Rows from expert 25 of block 7 of the image encoder, named by matrix and row number. Rows with one number belong to one neuron. Each number is 128 + 24 x the weight over its row's rms, rounded and kept within 0 to 255. All counts start at 0. Numbers have three digits each. After the name is the row's rms in percent of the matrix's.
# up: expert up (encoder.blocks.7.mlp.up, 32x192x192), inputs 48-95
# down: expert down (encoder.blocks.7.mlp.down, 32x192x192, transposed), outputs 48-95
up.39 088:128127145130100146066107115129081129156153123090117122142138125104122116163118131118146126131152126164121103136152128162092111132162126127135133
down.39 094:163158133091096097148153143103144125147138135117150117113179115144120125174131125105106130111120121149073166124097095108109123126138130200124114
up.40 114:115126126144082151126118149153127101107104159172127119146132133159087128151096163147138130111145155137087150123072156121106096141149108153125161
down.40 117:126115123148149110104119123138099170155096158152149142118127144107137142109146122129107143127121130077155128149122118179107186095092138130118133
up.41 111:106103108128127118149135130132112113140137166128126156115110136179106113099087131117092111153132118138158147081111156147132154097148118124096119
down.41 098:126105129162159114123121118169130125156131164163145112128138135119158130098123100094121131137091106118156164140112117148127162088089106140138148
up.42 106:111077167164087108110096125149150108128127128152126090148125122125152131109098174120135111100127130113108128127120119149130150071096151077124103
down.42 097:181115096122149111145136149115093128163143112148148133117160116158138169124074116132115119129124153124135125187091109066140144127105176148128148
up.43 097:130101132177148122077166152138126111087148148139152123090139128122164168123133111160110110176134121121118098163114108098174144123092139083173149
down.43 096:153128128114093115139132148115136147119150134121156119118161097159138144163096131144081113138129098162097131124098100077126094098155132164156086
up.44 097:126194125107120133127140118107115146134118083099138126166130184131139194191109122128118167071121133152096123104105120127116118132157112153096122
down.44 089:134162159109101105158139142118122157131086103100164127102115133119119139142148137123089136128134126094120157149103110098133151091098111204096158
up.45 099:182144152160102177129156097122126110178139151154110163138135100132113126127083145157163076112085136129132151163106095116100140170166146137153141
down.45 077:142092102114120091108132165114124156152181118149146102114170101138136140142129142140100123156142127128116138144110075163174132125146149159105117
up.46 100:105131157145160163115085124148130102150117153128143120163123148107118121144140143135166109121126111165092135095116136142096126104132122085147102
down.46 095:140136127105110109138151163089130130144110125107119094094173110139128144157140127104100126122121143154098127130118125134108105157107143199116142
up.47 096:161141136139124124111099146131170101126113126140143137136130089117158137084177119119117112172117091118132114091167103110183161108115125126128115
down.47 107:138131117112141169124128152134133080139171112111100135151143125152101152110124137126167111141096117145119100143137127118155129171155151093133122
up.48 110:162139133143127126107108147104172132097120117126138139134141077127167127073200125129091123124122075101144130126152099103178136108127149124094118
down.48 106:129135107119137154149121144152131104147162103126108134150147132153127133114109104108163111154092129152099093137120149106136142169167145110121099
up.49 101:145140161125128166122112110125080112130141102100134105138116158098152147168123091135145114142119111195127127105124172126091122106158098105128153
down.49 093:109136166105110132143138135100164137126128143114153132138170099126122156179137150124110139112134123170067177128115104133115092148162120181118106
up.50 104:127093121146138142133153143155120151133120148180107132133140146167120131137111171112126093079098147112146165158095107148095121146135128148135125
down.50 099:091109151132153114134120115143132120095124144136130121140141140115142105087108093115118126125128119112190096122135114175113137122117130100112135
up.51 103:175136136136120136108120130116160117109128109135146118143136079135193126089170135133114118136121078135129124106158091086169139110121143119114111
down.51 101:113141124108137165156123165139133104149157122128086109139146119155136138117128131133175114159122156140119082129146168092160143157165150106125116
up.52 096:171151112134141108103110148102139133130148128148151127113136085128165132089146101109086139149132080138152095107156108079168129124103165121111129
down.52 092:107145119103140180142126128147110120148170149109107150129107112150100132101136144134181137160131119145082122151143175113150128143162140104157095
up.53 104:110107176137134155084088144136111109154128128093130107128118136121133101139112144138159098128129094180125128113127164155098121091145111088110119
down.53 099:143141139100117100132139164103137112149128138121135103105172121140129145177126125131118129105121134167104162124109121132099116144116160203116127
up.54 105:137118120138115114136131090146108131125147144167134132126119125100155075114075156136126153129163148089121110152144122131149145140122119118136119
down.54 107:176156115123091147089122127107134151121141149139143164116142121157162142163101130109095117107122137168095173127098106087146106098156111114134090
up.55 121:090147132123141133132126157155127140136078123150120113173118133145100129114124167092138143085121134136118150105075141156112141109108134137133104
down.55 111:105091127143172103157111132118109131132082118107134142117130122118109118051119095138109122114153141101178112175150120145111179122076136137103158
up.56 098:122130118174108163155133094093094105138165144149134175124141144091112142156100127152116094110129158134115150137119111129113081164105152129175142
down.56 095:166131120112081133102134139114143164140132149148117158125169108116115145151153160113096143083126105139099128100129155148126099148178101139168130
up.57 100:182108107162114144107146057127113117114164156130159170111126143159113122134061110119084111134120152132137140148103162131133125108148133128111128
down.57 089:130133117118153105123116140145137130144129142125141138132127152105129146153178155132101133148108129101131156145101145173156146103114100093142155
up.58 098:158163155113140154107135103110110143140114095109128104155139160142143152174103108122136126118096123192107150143098168158080113116169090129132129
down.58 093:101130141138133107149131148109181150109095114112148127128155126099129159139129142116091128135158135127141161136126111128139122115119101178066175
up.59 104:139123124145105108141111078142110117112142147170129129128108127100163086112080150136138155144166154091113139144146125119148133137109121118142110
down.59 107:180140117129090159108134123116136145123128146153136153138140128161146136168097146105102117121127129164107166127109118101134110125176113099131069
up.60 099:103138136127142125131147116106094128146168137112128121122112150128138122118123139108098115141148097138143112128120171140118128094127135085122135
down.60 094:142164140080094097167141140119155134151113126111124102118156102130128147173120138096118131138125101161092171120089099126124102126158141188112101
up.61 100:135127125144115123125112073132102127122149141165118134126124141088153092137085143136116152151159142097133145139155135123128136141111112120144129
down.61 102:184151114118100151091132111099142160123120123123151158105142137157149123161116136117090125112123134174099175129100120094158093105162098119132090
up.62 112:133102140100082151111113086149111161162134128125109120104134118110125136100112104106149143148124133130139155144137125150122121140106108128114121
down.62 108:168118127103103145124121113138149140111143130126191137101153117140124121135130145093097134110149087143087185155113106113113115104182116104125104
up.63 108:123165164130152144123125120119107098139133104077141133154128160123143140176111116124133138107125110173090148121116161141093151092141103131154126
down.63 091:122136160108110088184132140092162130108101116111166121107154116133135156149122144098089135131145126137129191135108096123125134106107098181090154
up.64 085:171146142117104122077134138106158117109134087138147144139129100128161099105176117163099106121114087124113126106149107131165135140111146112104117
down.64 097:136130131130104153130112130135109081127160124118105147136140136149130101149134139112158102129128136143101075117143175124136136171157128131134116
up.65 109:097117141135152117103151156138113156143149112106142087086097151075091141143150115136092113146180070100139109120138152127135102096083146124127177
down.65 094:170135109090095115132142120112151150089105149144158161126160088146130144173120149128077113142148127121097143161125133095156161093169122153114116
up.66 099:117134146121141169111118084141093123154144109088140105137087154101128152137134107135144130125139092206161141101096167152094097125158115107118137
down.66 096:140154145086100118161138156091149120099135169108127119121173104132132152170145154118111124095141121155071159119116125128124131150160113169101122